From a checkpoint of a small segmentation model.
Model: norm groupnorm, widths [64, 128, 128].
Training: adamw at rate 0.0023, 40000 steps, batches of 256.
Data: 90422 training examples, 113.2 epochs.
Rows from block 2 of a small segmentation model, named by matrix and row number. Rows with one number belong to one channel. Each number is 500 + 40 x the weight over its row's rms, rounded and kept within 0 to 999. All counts start at 0. Numbers have three digits each.
After each channel's rows are labels from the 100 images, of 14848, where the channel reaches its highest value: "place" is the part of the image that holds the peak. Only what is clearly more common there than usual is listed. The data: larger renderings of crowded toy scenes.
# convs0: first 3x3 conv (model.mid.0.convs.0.weight, 128x128x3x3, each kernel summed), inputs 0-127
# convs1: second 3x3 conv (model.mid.0.convs.1.weight, 128x128x3x3, transposed, each kernel summed), outputs 0-127

convs0.85:445482525571466464543515487487531487446467480501456526494434509495513543534434474549537558476505461421518493469524513472552539450544507446502528524498540561503496581485541556466495480526562520515512436518503443500585460535529488520570439500583485593491522522542527413482460538500541506542469475522536534509517553546531499458593473485445535471545515528558471413500542495532512568476556
convs1.85:533561516515461489526457529552460493464538508499522504489532501518551448616540508501420522502435480506499573505498545537540496535506425533508487539489497589573565565515474505535530519496472519552506549522455438547496500530408465452460501539539503476479482502552527611534565517551464501522506479445491481486533487517508515548421499473556439549438402481533492529467565503514537478493466
place: bottom right; bottom centre

convs0.9:547476437451510530503504513496453578503480438513596502529422459532463468507480488534537502506492485466568409499481507515571563488464523492515511530512435433521519542459534572516469554569536479490477549517509552447464416529498493564543539564488455439594490564542497505467532519556605505550489452484452505455539478489507514524511535452491445507460492531501456444503516571495505497528489
convs1.9:419442511537475523526424475434535494483497483515358477396514540500484563540590586470525545519546488516534534425516485479483500538490511464527465465493541582493473533494418455512488478436496504512518461488455476489533508388518563457538533514459534563471505495491423434471485430496497453473487479544485483530495503467471487544485504540483518491485466485533545536502493462528491445486461
place: top right

convs0.86:488445537568491493585512536493499478519490458486436535506505549476513455521494446471471486580455493490488479530542501436534420455497515434588513533552474557512529538449513545536494477536477479494533449526481524517524474560541462478645451520564474464553603518464523508536545497504502493540426550492547541448426554488546480471477471478485537484530507566532550517560521541488488520510521
convs1.86:575523516498485518478565440535383543504461422462577466496486545505545537470555501486462535429422471478436519460509457555445513485561492503508542577515527494528507557505495495535433565521525504558491575480541473557565522476479450463485493506463502502473409494502494474461523401528517488523557481488490443514575484503538477513465498482529475546504422483500457452507533449524506499485565
place: middle left

convs0.110:539499482535574507558435513450492546496515501528542506524481529442510523524492492477478444492505500472464466484426486496542515498484500396544498437467545562559469474516432497468512531481531476538481507568537512545503557496476517572481548487519515515482502460402526546548520582556483501562437509486603450473515445505555393541505445519494490535532541534459468483502462452559425432490498
convs1.110:515487427537527554498590457514476510548508408481452512490481423514433486500511549418583541417494480534493521531480512498539428566520486576447494510477468425497539545488505512606527492459436471485518470427491434495500490560406541463522510540499548538539543491560544484499519508461572511491465460472451514538521483521533522490499492534451474452460465443483521515491506473486508512529433
place: bottom centre; centre

convs0.44:436524444532512540489482544494495518456435535540470545497519537522465499512490482476565558512561438526528486517471481506495514502442425459450569518513423479602487476528521442460485501481481533507575547493497475420502594524521532535552464508492480550527502411545426530481548493487606478496509492465582514484521476577489566485535451530482523524486434514485536485560477540544439475496460
convs1.44:531458483464459472557477568446479461544462493452497485433494524508443515560522501526443491454430610518463511523582584496535477513523525564570511478575559515514519532523452516509540468486468494533454535505514579557482422455491528495560494541507514482493549492500510454518445521528488478419543507536528453517422499489505431530501562493524525483482520454529478628475528456487512459478499
place: centre

convs0.14:575474450492509490534543496536478536485534493546499472502439517506512556426570493501446533511545451477548493508453522537531423503547558447444557559491465494547494494512558513467450503512521581548589463495511434454565510452501490517440523514506491561504479495562516506485518605569562458561473540518519452524546448544574474521539477551502466498511497463474504474482426417513515434503503
convs1.14:441466449511498455459426497479571414500475494459447520467504509466427487451511565573447476472486450507501512491553475464546518463440513561538437485514578514472489553509476519492555539503497468509394465494516551486498490488531527523590532458494479509506459464498512525532422461519507577445539442618545468429529499496395521468504487492457498493487474510520511526518525466460454523530467
place: centre

convs0.73:583497546515403301527500553543556546506541485497469533479494509490468522495532485500486512547539510519525515531490467547483565443468484579491560467499506506517533466457505538515466497496519512528490532542471465516545501465502594608502535546512432543500511499492597475476499557488519521562510521503549543448492533493527509463532411467545533492529459539497494507487479474505478536495535
convs1.73:419507433497446543467498467390387438539439473486512455438429426507555472469443429415467465441475497516497556519525502484524477480441498496516525549522498489530516539556510538519531522546471512533511481548489500494566500571493539487495494540503540516556609468564541476534505505570530521530512524484486446431480453492508455493476499533505529508460488515522540520551549524571525500527477
place: centre

convs0.126:504492519542470524513516405480484466506522473489455500445472493499500463525463553515507491474406382463573568395469479506523555544444523493511465488484547594493511535557493529472494514589502504420571432495507428472448509462551492566514508537490513502537560486456524516536497437407477526474495547488463504510486478550525498463483514538518526564466499564503522506497485498443442526475558
convs1.126:494511500506553501437517516453482460498518567445454561470590469470506451424550463508543530480537614563495449559456517532496457508506496493491518470594485538478526478498478527555529467461513483536447479433505557479572484512465501500515549514523484515434470438407474480476538497494490569545493492509463507502514424461469432465462508480500509421452450438529439459427482495539478506477560
place: bottom centre

convs0.7:525478536464506470546493468468503478477448505487448467433459508525502458514510564609498418555541481446451485433536429501476460427467480552467484439547444589545483498523454531512485506504533527487514475535515475502514422517498469566536475456538530484481554468569557480496498534523475565511514563455460540453580489496470509458491525489534486522549474511582513540592475582519566520497500
convs1.7:487434482571535534514490514446492462484567452557537562484460493479461548462455504481516543523569467525525584527498443433453507520449434398524586542484534440477461526474457469408419433497476495544454482509498470494520490467476495516500528441499503502492493450523527437552509544497553458472543454487487416508486445466531432457519582446512430490491538494519542491524522512538479520504503
place: middle left; bottom left

convs0.4:523486471504501474523516526547546484463478527485575427505546528586453546509449369523479479535528527522440367486520461479548501503594509495482509465447489518537540510460515526540485528486529573503534524590505541501478339549495549486530518525514512532475499539558506472483469529513533532537491494490509539506463468506527473564473517480494479488555505474497490474501527557494509408494541
convs1.4:487529499438420514534541507415513506443491524489448463491465525499483508494509458402469512448494528496498391475471475493498479501502479517517505613561453522400508535517546477495455446520448476491494513418549434452490414534449463555509472515505478558565533506517486480537464494548442515475513560482518406496526504512492482558541511416527556510463435454472472480487495495541550522524530
place: centre; middle right

convs0.12:541441535471527398476498461468488552476502527417507540472528455521550548546453510523518532530497484494534451522496406527554422503503536538512499497476491551471553492474459547566552533498558511510462528527414465490488450497528533585529526542516523485534519456497533477483506440480577517593473572512592540447482536489531486509467487467418566475512525537508460490485553484523514537509591
convs1.12:441553541514550457556465504464497485483517474513411504506575579513517466516489450507534529480518430518532525522440461498514506497459545449486449502489563508537511520480521543524460519511455500605568469511490555476502558482489507464482549470404566500515589561537516502520510612515526524453516479498485465525488514478467465494452475425562516488511509523525568537529482546509555511532373
place: top right

convs0.2:496462510532479469566473472504452536485481534491478483487494574478431463490516466494514463525507520450487472516514516544553447476509504511515468489494526599465503526453529560482498473440598497554482498516442446506551475568507570542594556519577467505471564519486504503495525533518474494528485543479600554531469554541552492516500453500421532506596489536480540514533459532593471483469603
convs1.2:556585545570451500521587514455484455513490454518521522515545490480452575429532443498531510466492505513605521516469506496476530469584578459499508535423463531456469490566505549561490539507498543498494476512495487565488508515507515482472479490516525568497525486501607433531543471464504433534514508517446568451509515493455471468522486559535504548467460482507505544427514469382520527483482
place: top left

convs0.18:542505500479519482505511530496509570465503450544486442509499516471490512566538566506534486545494510496572417461473511454532496356506508543498493469503521558564509542529556552510501480568563494513533421504486469508543487541523498505500482504472505476444485565526471443500496481454502451532526486515484488426517507521517640395490525499513529427560527555548552516524483550553518477580497
convs1.18:505460495495512526500516480471515497483529530476532549503521490496482491485454454523453449487528530539506443553556489566495551536521480472527533342435582459522523501494613467510562519455514440495533464541521544481476538455525459490469515491515464502485426482396450547440485533411514507505483476489507567516504567508482493438528516471513564496521596500417479514506483471428489473524499
place: bottom centre; centre

convs0.119:467508457442524500474548483507439552496482459487523468560488551437506525542490532439483563460576482539439489527496515522529456612406515518531532515504471586488454510529565608471461482542558464531545502470496565451471490493546470472471541507529518515502499468522475582514501482506437484511494514576458458537463463479516495490536539529420512604533482492487557541499558479461476445526489
convs1.119:506472506474466497452492499488510443456514508488471417430470495508433475478508472481423523497437533560485500512424495495488526488556544591558554547477586524493565497507474441481588498471528487512418452528445443468568528611460536510504495517599525506528468465538439477469491539533500547510506527487528526530530494500512463491572471521532565493513527450456497406503522518483485563527534
place: bottom centre; middle right

convs0.35:518529463522486487457501490497484587519524444506451517430460527537451482528535486457516508537504574492545602539525530505530575556454502541464508513441414541485495524491472449483501519486471536422496502545467506550516552496469484512435488486482436566499428435513508527458500542570519488472475503470526459627583510473464492503544511497557487514474569473584504457486522462489471577508444
convs1.35:551491510392503465524496575498527516593533508538522486519527521512485483477475493502489572584514494504514405477502513566504436478569484525522533470548483463517541486538475514498456482522540504521526582430495490582531447531539512511591525505472584487500586517502524511459492516540429502522504509526559519526458550480513510578555467499493515496505423470519392467476491503552445441476446
place: middle right; centre

convs0.67:472493470501518476471517485458484476435513486483449537442473524455547470523479551521562419537457435482547506462532459474453475467482473533520506489505529563498523466496416540468484437483497500525459480461533480465586486474489525538485585533597501544512500553492487554506488561523603448545514536509584462481493559514560558475513440455476605556516489564487502543526456524496442482450538
convs1.67:525562443543483471520502482535452507459517432464515514479578503478563482505508499553471517472425487562472540456496485518530490515472506486508444580496485459506484482423525510492522510510463488475521493563426482585452525505465551539575478494525494439447489473528540471522550469478437572488475486475455460529541420480525522454508550472388390478456442430550533494472553509427479514493496
place: top centre

convs0.79:527524502538495517538509517440514510529505498480476474468479458436466554476529551624439550507499414508514457549499467505548560483504534556520556520487465502517449425413537506520462580448468448471454503443453513534541486567475421453510518504497493545478497569474545559573423578551500438518515548471507499503487553517524510485550494491560508549515537537513540555436522475469483481526478
convs1.79:504480549567530491465501527532524492468436467526489480489555550514488486447422485397559513588466585511489550449532541473467511525508467492484500524476486472462530490453479553507465477565575573479498522571519440501458550463541510487539518522543553482551504482559526433463422555514446517478532424543512515497528504534531461497498533425503438452478427553562525492534499528515548460548546
place: centre

convs0.1:543548500416445416489491511540516437572486446460552427553510587522494477545513467456459554531476483497546488528539484575560577479511505535494488578529482527560455507466498480508541506496500493504481507531454547520523495477524536478496543511457473605455504521544528474519465567544507492497487447566536528495470454527544535535521464536474510462508536492437450423502475408550564514457563
convs1.1:502479503510513568459530402446444540488533502561467496498494496523493531534492537507505379476582462484517544538514474505536484559413539461474519495447520534495534463573484513510482483523490484464465572530491585503511502541437478507488449495434535497576513491499537551572452462445532540459495527469487514451515524556495442501479467487503535505479529539602529589504521546469489430565438
place: bottom left

convs0.82:525501472548572457534514518478494495536518470546491495592513438478484446557528509522514537512506538546542471525491528551479548499491513457488515441414525473535471486527510476497487537515480451426484500477493482464532492448486314456464410508517402467479506471411522499478560454491440459455477474481507407529505524474459528490517476555441525501520475500492477453506434491498505448511450
convs1.82:591571580503507453557525588580629560499559518548502555519560606524441591543585546569582572567497513514488478469535497507454477504510498488473474466512488501481516470491496457493466535496516503463512506451510498490493515470516513535524446417505442493440404551504484502496486474488474472492539509486513529547498491543530500499469509522468482521534488535484502503548485521453458487507499
place: top centre; top right

convs0.90:498506513501558490520503472605529550488495590451461526523481522496491568487488556555506517524506469482483471511500411454586547469411441540499491490499523488552446462481458517533449525456516460547520527454533487514514496577414495445439527554424465553476503557512583506507489555428484520513572473490427456488485512470595541496502545513499527488462491567497513508496452528542485491534446
convs1.90:527478547558497515525500604487487402522525476563506519474465533523528490487503410490535490506513584511476531563526558494493433461581446509494519526503466495509457514531486540463482535489496556475496491536436452529458540449570539462566564464533481497506473441525489499523498513546539555483526539481586528511479501535477451440535477518463428532524421435441537416517466485512524571435517
place: centre

convs0.30:496577577504470528521532459463528474469511530469465474416537598514509584480485576531537478432455515521502473441522542466489504527507475517478533512549558507459595546499493588478479523448555487492498543489568464557613487473437506544478482486553452556511526498471540448522445523511491521443468529499540502523484524427445483522497521460485502529433475483498491447503410533517515528558494
convs1.30:516424492532496516455407442449479476478489503531540505575439501542517508483413462500480500531533484479520454529464517474463476521477417453499470496426573451530481543526572561461500470538507490499439547516509517495481480503545421525407568470515528564447504501486496494527451553463481492517464510480539452414429478494547491400481497403531449439520533500524495501454526555491469486473499
place: top centre

convs0.59:544554478571454494532538537503478545437574536550481519509533560461479564476584496513534569472459464516505510543511483555552481546449492498466583567509517509538506543483460506546458535527483422518515459559500522366521554515474531565491532485444454529551533504497489457569469470438560490487473514435466568453481522514490520472499504466446501543517464508496464544574516534519448473542497
convs1.59:497536526449512478437426472512513492562483524430513543454474538528530493516501507507475469512502466460453495477501514462585563519505518495549547437478410544486513550481510574489539447467530533501504540402492402492535407530555438519498536538583537454488511542503466472481440514571502490525451494488585452572571516512548507501533492497537478489476506498487488485406462448539497484462558
place: centre

convs0.83:522486416516467462519434479479481504542517502482457502514465365518508360521512553504462512480482536555497475555461453521524503451545494477441495493504511460500486519472470536463461556446513450514456503549502509512539492520411430431521508494478512467492523503616499550543542495511525545573530447436526545512519515525510517507523487508523498591543508506506424518497476572517582457481520
convs1.83:500464544476471493571537474465539530446524557502468448472604607525539506491504507457566513572496537527481518505474524537521496538471533458451538544510523536480460484516438490446511491545628450493506500496498495509527435516494491594521473453480550521430560505473514527514494512451430489490511497484472525503448536419407453476426469510513473470567487492476466510518422492503444446454516
place: middle right

convs0.123:501457466435529523545489533509487534478565529452544488483569462572484595445483497484471440563512528456568447522465510488441470548508520540486449535552483401468476440488504547506547485489507501426472580430498471502509449503536492514532487460519523425528490512414491499495592496497485487453472500534534537501440472523532391560452432505510491569485473487492466496518538480493532505426518
convs1.123:490482492498473394462503451466506488531523484496464501542455493397484519520521458537419497525552511493476603454504538524514591496550467484448483461474530512468503551448437538504432543480493477526543469572562500493525471446473464484496482458470503538465525522456500506466562471507568430516505538439482464516588538432487487497463577422547554483515562542500484510421504472468489483560496
place: middle right

convs0.64:486503522530529405468464504491522469527488478501455521547464552525470484539509529441474433497525530597497508498433530536451500479527463541536548570561514538476473450570441533477452597500495489564527510563495438462576514530471479492415546493500508436458583506563529493465501461524532495502517477449494513432497558472459575464489458533515542472431495519538503563494506486578468520442524
convs1.64:481486555466505468497501465488526449473492534473510496421586533446509509509524559494553583490535487536501490507493412504536466438449508512430461502516426590537404476472426510485471482550465505421473501430539542503508469482428516498548484440486525517462479513488524539565498493491453589435495502396535523452470502498473503492431487445483459484504467506508536478485501565481449449432476
place: bottom centre

convs0.112:481490490502525467538520477461521515456490496470482468471496511512423504413513439508492435471512541470484478514515493577464500522495508557513496553457453487533554490493509478508568520503531498540426515491517570524550462498482494503462520538446509421373437539533573474536475568495497513507537509536510492509429606548497365530456492443534528569477484506556503493555546550486528438465466
convs1.112:441517481513515558472423567526525430474443521414437538496553442469518494559512483487493538530445496494508526544440480446565475484517542499498416407443480611493528514481453548461415478525462467495517461513465471489416457510513477544555463533539503441510555469484426492490496470528561522501428498498502489519468516518451451453513500424488506453509516483539460472472463480521513430469514
place: bottom centre; bottom right

convs0.62:512456491494499472458515512508507470493476507547432539515477527443474471491486481458492532454487542509420589548514468458534492502409515510499524512558491540504516456506500432412461484539469535452483528456480579491540609511527502535505477507479503569525613400473498522499481549545561465507526536514541530564456477535517525459524528459468504502473452483493502576533552512525529622559491
convs1.62:459569522572563513555491489488565529570519497487532496580437473468472498536561569521508512480473534438517496418529492546475471522577514476551450494534398485491521580454515540544490446524469469511496509453548458495566535502555489474542568471514598461487482520509458497521522486549471517544423442523497450444501475527431480491501489525541511473534511500501551514476445453525461525487589
place: centre

convs0.121:510439454444497502511476457554484468489511502496513430611438489560496528520482453468535548495511578513468507464587544527538513513584500547482440508486570480477553509512449495489500546456511588489528538533508526510453471458487578508474505490552551460466478443580520478455467498464533529480500439449419480549495552515430499486508549548450511474515516518576575559479471519513502447558508
convs1.121:579561605553535513490510485461437495565499564466479476529519505532481506475520422502521515525504491497481416552440504471474499495448485458491531585534535491497477499538512469524547440498404443496478523564516586490505490591383491470509486529468524539507445495490473528542486510541539476501487553460501443392517436467575450513514459458571519531498528466463505516499497532496515482498490
place: centre; middle right

convs0.69:500513502564486429428465494459543491545548482459489475495527540465503515536479458537453493529467429524557533488535459543618501390484485433532513501488572519477504457496488529527519482493498498546462551550517467515528514498504528516531544549529497529504508529526517503572504608509645515582450496515575522482517516488529528457489527474440528519464441558507433487432452467509512508466494
convs1.69:484448456510505547610540478511431531520493481530506580517456460550513562454480485409469484477495593516476537522475502524500472564545484537551457520529461479522454502434515468488520557546522471505503498447510522471554490600451551506435534466504557556514509540502583566452492473511430566512474557504436517530472512499463475474497464440504450503528471490457573522529551560498534461523464
place: bottom centre

convs0.10:562503560491480500568497532530508568418474524546469547490563593561511536522504470550468534523534481479476469460462504471493505499512419485492543540491508489537494481532504540473472496531460437510517500533497409469541456520414476508533541506478517589518480525520514437543446522471478501486519509475502512493493474607528502488550483381569509513530523446510582574514530538535573495535582
convs1.10:536499495571447520465514490504538482541524507492533511488487526529538462470523493505503449415494526516537638502540469520530530514542509525570483547557545501558490517522484502515574513422543541538495564533557572534492555502496462547500459511539479508499507517547580547545544536513557508505537512486581478527498532513500542441483522596518515549516581593532491574483548492470479494418553
place: middle right; centre